A small class-conditioned image flow-matching model, trained from scratch.
Model: norm groupnorm, widths [64, 128, 256, 256].
Rows from block 7 of a small class-conditioned image flow-matching model, named by matrix and row number. Rows with one number belong to one channel. Each number is 500 + 50 x the weight over its row's rms, rounded and kept within 0 to 999. All counts start at 0. Numbers have three digits each. After the name is the row's rms in percent of the matrix's.
Before each channel's rows are labels from the 100 images, of 14976 (inputs lightly noised), where the channel reaches its highest value: "top examples" is what is common among them; "lies over" is the class under the peak. Only what is clearly more common there than usual is listed. The data: rosettes with rotational symmetry. In brackets: how many of the 100, against the usual share in percent.
# convs0: first 3x3 conv (model.mid.0.convs.0.weight, 256x256x3x3, each kernel summed), inputs 0-85
# convs1: second 3x3 conv (model.mid.0.convs.1.weight, 256x256x3x3, transposed, each kernel summed), outputs 0-85

top examples: grey (39 vs 14.3)
lies over: rosette (94 vs 43.1)
convs0.80 161:537535596549475555582563542579598552607522551526578571570555561563521515520517495568632569575525448486434498477410459458485451449466467517450429459471465460449449487496446467456425417437485456473515532536511485497489513538544514519476534445533518473502537522
convs1.80 172:472517476519503577437493498459455485420538460478380476401464434471405504569493564436410457428483522525572462410567546500523445470500485453524458473600590457549551489430545566596583499525585518530478474477495581495534552472411517440493546570416511546586452491

top examples: cool (43 vs 14.5); dark (33 vs 14.3)
lies over: rosette (100 vs 43.1)
convs0.235 082:430601475446487565530455515548477466443483476565477450501497457470497437504499464433430560502466580466580583540607541586609506513564539543559577542487535519494546518486632525529564625521613583588518523503578520682599511511570467479523609559526560567523604544
convs1.235 070:500440413550404377481482491467503487446474486521524530490465561482550516402484448507480431547484427527462473571418468403400542452385526453460398428481457529468472444466418491465454475461385429420457536465499461455468553465549555404518447434449492460445405478

top examples: four-fold (29 vs 12.3)
lies over: rosette (100 vs 43.1)
convs0.9 152:479526483502464556547500469520551556518513482459533480537499483506483508498585490482516524481458493495427439495493447423395591420451503447412512458421395503413431448492392455392397495478411429473487548541498477449503493540559511447465508524513536492477488558
convs1.9 120:550539458541460479447479507439462502460474440508423538477479501467498483509509508525466497510525492465528494496481540550608447507526452446556481429541630483531584512473567603635580468478541589526471419537532482549503581504424559434554481542394560515544442463

top examples: dark (36 vs 14.3)
lies over: rosette (98 vs 43.1)
convs0.179 162:380444511386530474528512464514501372406473389436427430479491455429432478500561503495488506469467435462473519530583484515520565530559500489457553547458487553476491479487491474494523567537523517550544549508453548400545414536525407529452535539537433547542546529
convs1.179 188:522504456583417476444436470467455564499493553530582523508445491510595507474466479548447466508484571546530484485458559470493517449421557526566483471546538470569516543493528580542503454473492508496496502503578497588494602456453587428584452487465578481496402470

top examples: grey (35 vs 14.3)
lies over: rosette (94 vs 43.1)
convs0.206 077:534526521446433565555480524539488523503503478498400429536514431487358489514558514513498552427476597465535485566637486494518568484520562468485657595512477580456510532481523497502509638542539543557490554544545549494585462473568465500481552567536439582511586477
convs1.206 096:485499469568407457482453500486501504426502548513619519501482503423596466447550439504486473543448474548531531497438564483510510458437528567551409395536518483487484472496469540508451421449436487444514542418512449597453582494457576380543485461373501502498426504

top examples: off centre (99 vs 30.3); grey (43 vs 14.3)
lies over: rosette (86 vs 43.1)
convs0.141 061:541642418467425470542520543491564531479481492499413483527509497478449495525544489486444525432469583509461468560685452523521443489534526475535572536504513601497532589479518504526532651544473548591463492500528435557512450564514470465516483546503449531471509634
convs1.141 076:448457510576422448496448518478469508422518532504560478478474495436557508444513467446495460526409475606539544487429616489418514433429568555506402452551489450493474487475496546473458414487503516414494524409522509523516568457396567418531480450430471534518400436

top examples: pastel (33 vs 14.2)
lies over: rosette (97 vs 43.1)
convs0.175 068:493537464510443473515506466468508589471480489480426477456414590410514525462556506477482446468609507487415458520480464524409546466478508408421557553483471497485492553426502439454452540510448479468442552514451440385428408468481420461513388452528464381410464444
convs1.175 085:451450496611381495495440503577505494433566495471445467440511443457483439519526503498518480526431503570547496538460517480498493383435590461497456418491529524474499483534505543503523456524456513495515464436564517547503585467452575443566493542464553570524462497

top examples: off centre (71 vs 30.3); grey (40 vs 14.3)
lies over: rosette (94 vs 43.1)
convs0.223 077:458599494449426576524541485512492507489500474509403457516504412479361481534553545513450512411480598442540510543647509546560485478577558473513616578525513603475528567497575511519529622521554571555470559533528524607560473507580496502497559583507451571520574505
convs1.223 097:506443454565414397493472524485488500468482570512618515511473533476618483425516454506489455538467470551504487538434530432443537451404555528526445411497456500486471454502432507471455451485396458461492543442530449546496556458460559398549449457401517522474393496

top examples: three-fold (60 vs 12.1); grey (33 vs 14.3)
lies over: rosette (78 vs 43.1)
convs0.172 081:455547399508442524447463420456492507409463438470418487435388455474458410456534474495436443504527597493527521506448451568517530483486530462488519484495520565489542610519570487501562509535500482513423504491495487488454443506536543430530507524534538473445478530
convs1.172 089:490439484598368446494466555473520578516524555522541484476469546426513533487489521446522459447441479550451448533477561434351563411418554449435505528479425437486432492486422481419485446474458508456479526518526501448566531419450528463510429502536507506452410468

top examples: grey (37 vs 14.3)
lies over: rosette (100 vs 43.1)
convs0.78 095:551561527539479547586508544535481577601538579493526626575522495568464593537523559548577527491545495524473383563433553437409537453475502476408512513540474492462497495546439442475457438518363447406444450515421452547537477619483566542472454486442418480486418572
convs1.78 123:429485468482528498460506478433463445436480412538384509446513389486425431510464511487455503432487482428511503469564409524598449536518427391481455468512588520459521478433514500593582525504547504587464406459477528463507462509504437480456544541436457527532497440

top examples: three-fold (35 vs 12.1); grey (32 vs 14.3)
lies over: rosette (76 vs 43.1)
convs0.144 077:485538538462528575544556560576525514570517532496418509543527523553452470628492570460473551441541578528508486480681443514511525535512543501539572505510482540461551526444460484507497625473517481546552524467439528463551467480470401512487519566478434520500506518
convs1.144 087:432469443568371417494460424437533451430464432543457498438452452484439534417476437442516453551402434566525516533420532485487519444451518487450413477520536523450427437487500513484458426489464480416487468508501447509465575572552554447532496399471466472515457456

top examples: three-fold (33 vs 12.1); four-fold (31 vs 12.3)
lies over: rosette (92 vs 43.1)
convs0.203 083:644587413591319548537515543477510635487498605497519427605532547546424485525479494500528510410548574505584483586529487552503443469486536423530536472528534508508483525475511469504486589508474514429469431573425510588451566526547507410543429470517469472470506516
convs1.203 064:394403488547458426468422486442406445460545514547489525406460422411498425469444463475530470501368512578499502459463604501497488427411477500473415504557561431465497492564515515492491419542496469452426426417493521526524516479415526461471460463432485499478496430

top examples: mirrored (77 vs 50.2); dark (37 vs 14.3)
lies over: rosette (99 vs 43.1)
convs0.81 118:458527502461419485460573467461496477452468429514382448431467431448418427481512492424485458394517583528603556524605514605596458569590556528546606554549585582518585609540623525570618594536580569577532543535569545619547509569593490542508575588537498563588616532
convs1.81 133:516408452566389368509483538485514501521473583520551510515498565480570472414494462522515485508501476535453461577456462419417554426402540457447492471429417523444434442518392429420448489515366408491474524498535453487527526471489516463533412468476541514419428492

top examples: pastel (55 vs 14.2)
lies over: rosette (100 vs 43.1)
convs0.34 148:473529513488478544560498497540556542485531516478540482556532480475497504516569504512505537474470474468418436478510459423409592422453473441377487451395393494369414416473404402374399498501418417468498536503455476420507448515528461457441516507498494503480493546
convs1.34 125:533544438535465468458465472421459494474460435527438538439457504498503518486491473508459466529503494491521505506471568538580483510506462472551469443570646470564559503483550637615552455476541581529460456545530458563468596517469585420566475494420552478544453480

top examples: off centre (72 vs 30.3); dark (47 vs 14.3)
lies over: rosette (97 vs 43.1)
convs0.244 066:457569470472453580595439491553497492477480456509528431517575491510476450481503484475479536488467568485596564581529482551574540493525550525531574558490543574466549480508578533494514662494574555522542532495556544598614480547550472514523652537550476572456578531
convs1.244 058:466437452557409437487461475501510461415560466486473505451509473457496495452497467509478443522442421576514472533455470417472522443420553484468363382471499556462470416468449495501474461494399445397501537429468517479425582515519554351494491441373450495515404435

top examples: cool (37 vs 14.5); four-fold (35 vs 12.3)
lies over: rosette (98 vs 43.1)
convs0.255 075:444584492472494547513433509542501500427484479519525467514514497477504465496513430448462573485447618500619596555571539549592491511541552553533566551487502540473532531454648561511558610492627564542506469515591511662601493542551525472522634558556532555531606571
convs1.255 069:504423397577398408497472530436497507409492476482475489484503540467511554439519487462455430497470412520489448538435474398391551425427531461472376404485450533466479434420409466471457472485441422424482540458480517426480570458543536390510472475413450487492420450

top examples: mirrored (76 vs 50.2); grey (57 vs 14.3)
lies over: backdrop (99 vs 56.9)
convs0.44 109:408574476523423555555449476543534511461521513452514459511490510446521518539489529481430495446527475484458414441520452491463516446469446423415506444450438450432490429482491397437495442489424431428438520409468485430464403433459409446431491453433473451418458453
convs1.44 082:470428440545416480531452514477495461400482493476434498437428536458529508459532448488490450545456455561501497580439576484473571443486603523532447470533518520535491484496447577531506442485471548513494519540554440518483602482441591415563449505446521507512422514

top examples: three-fold (36 vs 12.1)
lies over: rosette (91 vs 43.1)
convs0.129 066:566599441559353467562533577553568544469508572441479525571510417554480469527508491480437526481546518513492485537551486614519433482508541425499532463512538555530515517456528478502515600468497585499476400554512450583547502596474526412545414524498431467483459601
convs1.129 068:437405472544428440494423528441444478485491524481486482435447527420503502443497499464452458529416497574515540502453600446470521463436545575507438495565507474510492476547497522489470445552481471454484524451503544520536574426367553402519471447412507541480437452

top examples: off centre (91 vs 30.3)
lies over: rosette (99 vs 43.1)
convs0.197 066:559544480489288515482423411512542559454484469462464402559497450502372448490513503475508478379469602489579491552530521617513554504539516439519644487533531512490513541512544553506477573504572576480537553539521578559492496597582521514543525493609496551537578555
convs1.197 082:484460453529472503491466555479478472488500533437491507463449514473548442491571469475460489484493499542503508523514582434508531475443537552534454422526497508514511460537443530540491499550454491522509559486524509557524600411333559373549489547334566595493404552

top examples: mirrored (84 vs 50.2); ten-fold (31 vs 12.2)
lies over: rosette (100 vs 43.1)
convs0.160 122:438479542452492522554538511542555445479483449471484461527560491470436478515593521536552554509496415458425514532527440465463533479493479468426535516409447527396423382474476427422415540503459470513556558541440533448537453513514428506487540509517478538506526493
convs1.160 137:496532466548469553446472475503457508453531500494516516446430478512551520540467519490432455505489532540537487444487593491516464481472512535597464445597593463582557529494561630610559451476555551495474471478531527569489602483429584410540505521415549503563407487

top examples: dark (37 vs 14.3)
lies over: rosette (98 vs 43.1)
convs0.242 070:444550466544468484481501519545515578444501451465523424555538472490503455496489435446483557447545613514633576555557547557551446525537580566521554473507537589494524550417616556511544589526583534516466430528616542585597511569604520496507586591597491577561602588
convs1.242 054:473431435582391469502481547444513539414497490496479488468513542468491550472472511442451437494449428547473455533452475393380566417457551464421381442463414523449442437419394459432459469497465444435476559504466565437511571437463542379492495489408474515499422456

top examples: cool (38 vs 14.5)
lies over: rosette (97 vs 43.1)
convs0.228 095:410575479441520556519460501536477454432471474547448436484495468448501421491524457404447536545463585498606589536596534574603509530565537529557592559494545532501552529501627540522567606513622575585554535487559525631630505531585478510493621569549562588537624548
convs1.228 090:535429424576380392482479515477513508438501516528528524515488535484555498417512462506493449511486432520476438566436452418406529422388525439451413414450445525448455431453409461466459467473374426449474522472511469463456556494534534419523437462442500491462411468

top examples: grey (42 vs 14.3)
lies over: rosette (73 vs 43.1)
convs0.27 132:439502545475549504568552521558515478483509519444489466538536491464502479538527559499485556464518397414413429458555457415429566476450436440421518495424387505405455407438416403455447523500437428475498522457440513377504399459495359496424451522463439503434490441
convs1.27 150:488511462537450507472450455469472476458495475511498511420422495487538538479493453500462441551462506564520529503432614510518539475478555560583477470585596482578530530506529621564504430461535546482491540516528478570442599504487609407577481462435524462523440487

top examples: off centre (61 vs 30.3); grey (57 vs 14.3)
lies over: rosette (98 vs 43.1)
convs0.205 109:407523509430465516522510486530469428473469416552420407470505426434378431558565534488504540468459579459554559515618514569569509517588513522503611566503553548486502532512565527539546608531573587574517576499545538593538454508540456531489575585498531594550616501
convs1.205 127:533448424569408390470464482460458489515455564519588537527448546505610513404473438540474456540534467545479472575421539457435542455407540512528503466518501502502493485517476544492459452473415489440474518493523438561482550489500559427547413443465505477455405476

top examples: off centre (87 vs 30.3); dark (46 vs 14.3)
lies over: rosette (89 vs 43.1)
convs0.245 072:433542433486414483517556519574467520446473455539465446535552475483480419489500478446460514461546554490627584538586541578576468527572524473520588501531529501537515484427605523531554583528582600543517495531586550608583542568524487543484565569602567615507607532
convs1.245 054:483529448567404543469531499474546527485550487538483482469474550556519568508468529454451428540454461519456442510486453377444495460445523490506389436454434526478451375411446472477419498475438428459452556521496507514460606476503555357523534465382515500532372501